From a checkpoint of a small image super-resolution model: 1.54M parameters, norm groupnorm.
Rows from block 2, named by matrix and row number. Rows with one number belong to one channel. Each number is 50 + 15 x the weight over its row's rms, rounded and kept within 0 to 99. All counts start at 0. After the name is the row's rms in percent of the matrix's.
# convs0: first 3x3 conv (model.mid.0.convs.0.weight, 144x144x3x3, standardized in use), inputs 63-71, a 3x3 kernel for each
# convs1: second 3x3 conv (model.mid.0.convs.1.weight, 144x144x3x3, standardized in use, transposed), outputs 63-71, a 3x3 kernel for each
convs0.39 104:33 17 27 70 58 40 69 59 28 62 48 30 88 52 38 59 49 55 47 53 31 58 55 30 68 51 27 33 53 40 41 61 37 74 63 37 36 30 37 52 55 46 53 54 36 72 50 34 61 53 53 35 53 85 75 32 31 68 69 57 62 71 38 47 79 49 57 70 52 52 39 57 39 60 54 36 63 46 70 59 25
convs1.39 105:31 56 65 54 45 60 40 33 55 41 62 60 31 44 31 57 41 35 57 59 38 80 61 36 81 64 54 63 43 51 72 55 58 65 80 76 49 53 42 58 54 38 53 65 48 57 56 78 57 57 76 59 71 55 40 50 61 17 69 64 18 30 37 52 62 59 51 50 64 38 38 81 53 28 39 35 51 51 29 28 35
convs0.40 100:52 66 56 56 44 47 46 42 47 76 24 59 57 42 75 53 39 44 72 45 47 71 47 43 42 54 81 64 81 49 34 47 19 65 54 46 44 58 55 64 47 49 55 45 49 67 16 33 68 53 67 38 25 38 39 61 76 41 47 47 67 37 27 64 53 45 63 28 52 68 29 57 51 72 39 42 51 07 59 49 39
convs1.40 104:22 48 39 59 62 36 65 56 37 53 64 60 60 67 77 73 56 42 47 45 59 33 35 34 57 62 76 48 35 55 43 16 45 40 25 25 44 59 38 59 61 58 42 45 33 77 41 40 42 33 37 62 48 42 90 43 57 58 45 63 60 55 52 34 14 17 42 46 48 46 25 42 73 68 63 41 70 50 65 73 70
convs0.41 104:27 27 35 52 57 52 53 54 36 19 41 24 44 44 48 62 55 49 48 47 27 28 52 58 60 20 23 25 47 66 47 53 43 51 58 31 43 40 45 51 50 52 50 44 43 57 41 31 62 58 59 72 62 57 54 31 48 88 47 23 72 53 62 58 89 76 49 68 67 67 40 47 47 53 82 45 41 57 49 42 23
convs1.41 098:48 60 48 42 60 41 37 45 11 62 45 33 58 39 21 49 62 63 70 63 43 59 43 47 49 63 62 53 48 47 47 50 57 42 40 55 35 40 61 65 67 62 58 73 75 44 57 80 37 39 44 73 74 54 19 68 59 30 77 66 42 51 55 75 64 53 28 40 76 38 30 33 34 38 33 44 67 53 58 61 42
convs0.42 099:49 36 46 64 38 42 63 43 45 52 36 41 26 52 63 36 64 80 55 30 34 41 42 57 58 53 67 59 76 59 58 52 44 66 38 29 43 46 37 47 47 44 49 42 42 53 30 33 43 49 53 30 67 80 43 50 52 47 57 54 60 39 33 62 40 35 66 37 51 67 61 70 48 68 49 47 49 39 68 35 31
convs1.42 097:27 69 65 40 70 46 59 53 64 38 67 54 08 48 47 57 53 38 41 43 31 41 54 49 70 52 74 48 41 51 48 41 24 49 51 33 39 38 33 53 45 31 30 37 27 85 64 68 69 61 63 51 63 49 74 49 54 72 40 72 87 68 71 36 19 42 65 48 53 58 28 48 60 41 68 38 34 47 43 53 58
convs0.43 100:35 19 35 49 48 40 53 62 41 53 40 22 72 44 17 68 64 71 60 44 33 53 42 37 54 49 51 62 59 58 51 58 68 40 28 49 49 31 46 47 44 56 50 50 44 52 39 22 49 46 37 59 67 75 71 39 45 70 55 55 61 67 49 38 64 38 35 69 61 37 53 41 56 58 61 43 55 78 40 33 52
convs1.43 099:88 52 77 79 32 51 48 40 60 46 59 64 50 48 65 56 42 58 56 42 57 67 60 55 73 53 31 62 54 50 65 57 63 57 54 35 09 32 42 41 49 63 44 43 83 60 64 48 66 70 64 49 74 72 56 51 50 32 50 65 55 51 39 61 59 70 51 46 42 53 35 52 46 49 50 43 39 49 54 58 58
convs0.44 100:48 45 60 39 36 50 38 36 46 39 47 66 34 44 67 39 52 60 37 39 53 14 35 67 39 26 39 65 59 73 69 52 60 64 46 47 57 50 52 43 41 49 42 41 51 64 62 70 62 63 64 59 69 67 64 64 69 51 48 52 36 48 65 67 39 50 66 54 51 82 70 46 71 68 62 64 50 54 61 46 40
convs1.44 069:50 55 58 62 59 44 72 44 46 47 63 65 58 43 38 90 60 51 49 57 65 41 63 87 37 59 99 47 51 41 35 31 24 20 13 30 42 31 32 43 23 24 43 25 27 66 44 41 45 39 35 39 40 35 73 38 26 86 64 52 80 74 64 39 29 45 58 48 40 32 25 26 61 46 70 62 46 65 70 61 64
convs0.45 099:33 34 48 74 41 48 64 54 62 27 31 43 31 50 45 52 80 48 33 38 46 44 51 45 62 51 46 55 51 42 78 50 46 36 46 61 40 46 55 62 57 59 54 48 66 35 35 74 38 54 53 64 75 47 47 49 55 77 63 55 65 43 56 84 40 50 41 44 58 19 64 67 56 59 51 68 51 49 38 38 64
convs1.45 099:40 59 78 18 53 48 54 57 53 70 40 57 36 44 37 30 70 36 66 62 28 42 58 33 52 69 34 64 59 46 54 69 59 81 82 73 50 07 35 57 54 57 60 39 41 44 77 66 40 52 65 38 46 68 39 76 52 57 52 56 63 56 64 50 54 47 45 52 60 56 53 61 17 52 25 52 40 26 34 33 54
convs0.46 103:54 43 59 43 37 54 43 35 51 37 40 55 31 57 61 32 61 41 49 57 65 25 48 65 34 34 15 53 45 58 77 44 44 49 52 49 53 46 41 54 42 46 46 42 50 71 59 61 55 47 60 43 59 57 59 50 74 55 50 48 35 46 72 74 32 53 48 46 49 53 84 54 53 50 63 63 46 44 49 45 32
convs1.46 093:55 55 63 47 71 49 58 36 61 63 55 56 41 48 34 59 68 34 71 66 43 49 47 39 69 65 58 50 47 46 37 33 13 30 13 26 59 45 65 47 13 51 70 37 39 52 62 55 58 50 49 35 36 50 48 36 37 68 34 46 70 53 56 40 18 28 48 40 56 31 28 56 33 47 51 55 44 61 49 45 71
convs0.47 097:48 46 34 48 48 43 45 53 44 48 38 32 55 49 65 49 67 66 55 47 30 56 50 50 48 50 58 56 63 46 43 54 33 39 27 53 40 37 39 54 49 54 50 51 53 51 38 35 50 46 51 42 69 63 56 45 56 55 59 65 66 42 32 37 41 17 56 46 62 48 30 58 53 63 38 48 55 24 50 28 48
convs1.47 104:46 56 58 62 61 38 51 58 56 53 71 72 49 33 23 56 48 41 43 44 47 40 52 37 44 53 53 54 48 60 58 37 36 59 66 51 34 47 45 52 57 59 48 43 30 56 44 58 58 62 73 41 47 29 81 68 69 59 68 73 47 50 48 46 48 41 50 50 53 37 36 62 56 36 44 48 54 39 52 55 55
convs0.48 100:34 47 58 12 44 55 20 50 56 25 31 53 53 46 45 65 69 14 42 34 68 40 46 52 36 66 41 76 65 50 36 49 58 06 45 93 51 44 63 50 48 65 50 52 60 34 42 53 54 53 40 78 58 23 68 60 79 62 52 60 60 50 67 42 38 40 29 53 74 46 66 60 73 65 45 43 50 56 21 57 98
convs1.48 111:66 37 50 97 57 51 73 56 38 67 38 74 83 47 68 35 51 49 60 57 62 40 35 39 40 60 15 53 57 48 50 46 58 52 33 46 39 33 53 20 36 70 46 25 59 47 72 42 61 68 56 68 52 56 41 62 60 61 63 49 72 72 46 68 60 47 35 50 44 40 56 63 38 62 52 44 58 30 56 63 55
convs0.49 100:49 55 76 32 34 52 18 34 58 45 57 57 36 38 51 55 53 54 58 45 70 47 36 78 22 41 59 62 55 83 66 55 82 40 33 68 58 55 55 50 38 42 44 49 54 59 59 33 54 43 46 75 37 28 72 74 73 59 41 53 54 61 63 42 37 53 54 32 47 52 46 33 47 46 69 66 47 88 42 31 74
convs1.49 126:72 62 42 65 50 51 73 65 50 46 54 53 68 53 93 52 50 72 37 29 58 31 25 56 33 26 34 40 57 53 43 51 50 32 30 34 42 44 63 41 42 64 33 43 73 56 44 17 56 49 31 53 52 53 61 56 52 65 53 53 78 66 47 29 30 51 44 44 20 44 52 06 56 65 62 48 54 55 67 75 42
convs0.50 102:29 28 27 50 48 29 45 33 06 57 40 38 41 53 54 00 27 29 59 43 36 65 56 53 48 47 39 24 48 50 53 51 48 95 70 44 32 43 43 40 59 47 31 48 26 70 55 59 57 66 83 33 69 59 54 33 28 57 59 46 64 75 39 44 61 90 68 52 52 55 33 47 42 57 58 54 52 41 89 53 34
convs1.50 102:23 62 43 30 52 51 54 41 46 22 44 39 34 45 25 51 57 38 45 52 37 50 56 40 48 43 43 48 46 59 63 62 61 27 57 92 37 59 60 60 59 41 39 62 49 67 40 72 41 28 61 73 64 68 55 48 44 58 57 58 31 20 44 54 56 58 64 60 65 72 46 43 58 45 36 32 48 58 42 36 33
convs0.51 101:47 57 51 47 62 54 43 57 61 29 46 54 33 29 59 34 13 64 23 29 31 40 15 34 25 34 79 59 56 63 58 56 63 47 70 78 48 54 58 53 61 54 52 58 50 34 59 70 46 61 62 69 53 51 24 35 51 32 46 61 48 56 48 71 74 50 63 58 57 53 41 71 70 51 55 71 52 53 33 66 74
convs1.51 072:73 48 48 41 41 48 31 49 37 71 59 32 66 75 64 30 48 60 23 52 70 44 47 77 60 75 70 19 35 54 20 28 41 38 50 35 54 43 22 38 52 45 52 59 60 56 53 51 52 41 36 76 52 47 51 44 42 56 27 41 43 29 65 37 68 74 59 61 49 73 74 36 49 35 27 67 48 60 60 37 56
convs0.52 098:33 34 50 56 40 48 45 43 47 32 41 38 27 62 36 42 71 62 28 50 20 53 46 51 56 42 27 59 36 36 89 47 48 37 30 27 47 45 46 46 45 56 38 43 52 38 35 69 29 53 39 60 61 55 60 33 42 61 53 48 54 38 63 51 46 48 50 65 61 02 54 46 51 46 39 80 45 58 32 25 40
convs1.52 107:50 54 87 05 36 53 33 46 67 63 56 50 28 63 49 31 64 59 56 61 21 38 50 48 51 51 26 64 65 38 47 61 48 67 49 47 68 22 48 83 57 63 81 51 65 45 61 35 38 36 44 19 37 58 58 76 60 69 53 60 69 54 69 25 31 49 44 41 42 57 43 46 38 64 70 69 43 60 48 62 75
convs0.53 098:55 62 55 42 54 58 47 49 59 38 48 59 25 29 56 43 28 70 40 42 45 49 45 59 19 44 65 74 57 51 51 55 68 43 48 45 55 64 66 61 60 60 58 51 52 30 60 71 55 55 53 71 56 59 51 57 55 54 59 63 60 40 42 84 76 60 41 52 80 56 59 82 78 53 46 61 52 62 45 61 68
convs1.53 082:55 45 56 70 55 53 49 58 44 73 54 42 79 65 48 60 64 67 23 55 69 34 49 75 25 42 64 40 53 61 39 50 57 43 51 55 56 35 07 30 38 27 36 35 34 48 58 73 57 66 59 79 60 53 30 48 47 45 42 44 52 48 54 43 79 79 46 66 66 54 64 54 39 27 10 49 37 24 46 36 12
convs0.54 105:62 52 43 84 65 46 83 68 36 75 67 49 62 61 37 58 40 37 63 64 40 68 70 40 71 43 24 29 43 32 50 61 30 63 72 28 43 41 45 46 60 47 43 58 31 62 57 56 45 50 59 46 31 49 55 43 35 66 60 41 56 66 43 46 59 82 61 52 47 39 25 38 44 49 45 60 51 49 67 65 40
convs1.54 107:27 50 43 19 57 74 27 70 61 63 64 23 48 63 08 47 56 25 65 49 31 88 65 55 79 61 53 41 47 36 60 68 48 58 64 63 68 64 33 43 56 23 32 59 32 27 28 72 35 35 70 55 46 61 16 29 21 05 46 29 00 26 35 59 67 70 66 53 68 61 70 80 54 29 38 55 47 67 34 29 39
convs0.55 099:30 22 46 49 43 32 46 62 61 22 25 43 65 55 48 74 53 31 49 59 66 79 56 41 62 53 45 92 66 34 53 52 39 28 51 75 34 27 48 46 41 58 46 42 51 29 13 34 53 57 46 49 61 35 57 35 65 60 56 63 64 56 69 56 61 32 20 51 62 44 49 46 81 65 41 50 47 43 26 49 76
convs1.55 104:60 49 61 68 64 61 24 49 38 55 37 69 61 53 57 20 37 10 92 67 53 50 37 17 59 72 28 73 62 42 50 49 57 57 41 16 16 28 34 42 52 55 65 49 40 54 65 41 48 62 66 64 68 80 72 79 73 52 57 58 55 59 34 80 55 43 48 46 48 55 47 66 37 39 44 49 45 42 69 50 72
convs0.56 099:38 55 47 35 33 31 41 35 48 68 38 69 83 46 46 57 61 47 45 58 64 58 35 31 53 56 65 67 64 33 26 49 53 62 35 77 55 46 41 47 42 38 42 36 52 46 39 56 61 52 59 38 40 52 62 46 46 42 38 37 42 50 45 63 53 42 62 47 76 48 50 47 50 68 35 21 53 52 55 45 72
convs1.56 105:21 14 58 62 28 51 74 36 52 57 47 73 64 44 78 77 37 36 35 59 63 33 50 24 42 60 53 56 59 53 59 30 59 67 42 37 82 56 37 74 65 66 57 42 51 20 58 33 31 47 44 36 42 46 72 71 67 60 68 69 78 62 60 37 38 17 35 49 34 26 29 34 64 59 80 53 64 63 58 72 92
convs0.57 100:51 52 57 47 52 57 66 56 52 29 41 63 53 64 57 70 62 36 32 55 63 15 53 61 74 47 12 38 47 56 55 52 53 70 57 45 62 54 54 49 47 61 55 49 60 63 48 51 59 51 46 42 62 61 61 42 44 66 34 34 40 39 68 48 41 65 59 61 62 72 68 33 44 57 60 42 48 55 72 54 32
convs1.57 077:41 49 76 52 67 54 70 62 50 71 43 54 65 34 38 76 50 33 74 69 42 65 58 53 45 64 74 53 50 41 45 44 41 37 36 47 42 32 41 54 33 40 54 43 29 48 58 64 49 51 55 64 71 71 22 26 26 26 46 38 42 58 45 80 50 41 60 54 52 37 35 53 32 27 49 32 43 41 30 43 53
convs0.58 097:50 53 46 48 51 53 57 43 33 92 62 45 60 43 46 46 16 76 57 64 49 47 56 57 38 48 56 15 40 69 51 54 69 78 53 14 43 59 44 43 56 39 57 61 32 74 74 44 58 39 51 44 20 76 58 63 43 52 65 45 43 67 42 36 33 66 65 35 40 52 23 39 20 35 67 47 51 71 69 54 20
convs1.58 110:48 73 46 44 49 54 59 60 66 35 49 26 45 48 36 65 53 70 42 33 36 63 57 67 65 31 72 42 34 53 55 52 50 36 47 58 53 65 35 43 42 18 18 54 34 63 33 60 61 39 43 60 52 43 50 29 33 41 50 46 30 37 55 51 54 66 59 53 52 69 66 47 51 41 55 42 41 63 42 48 30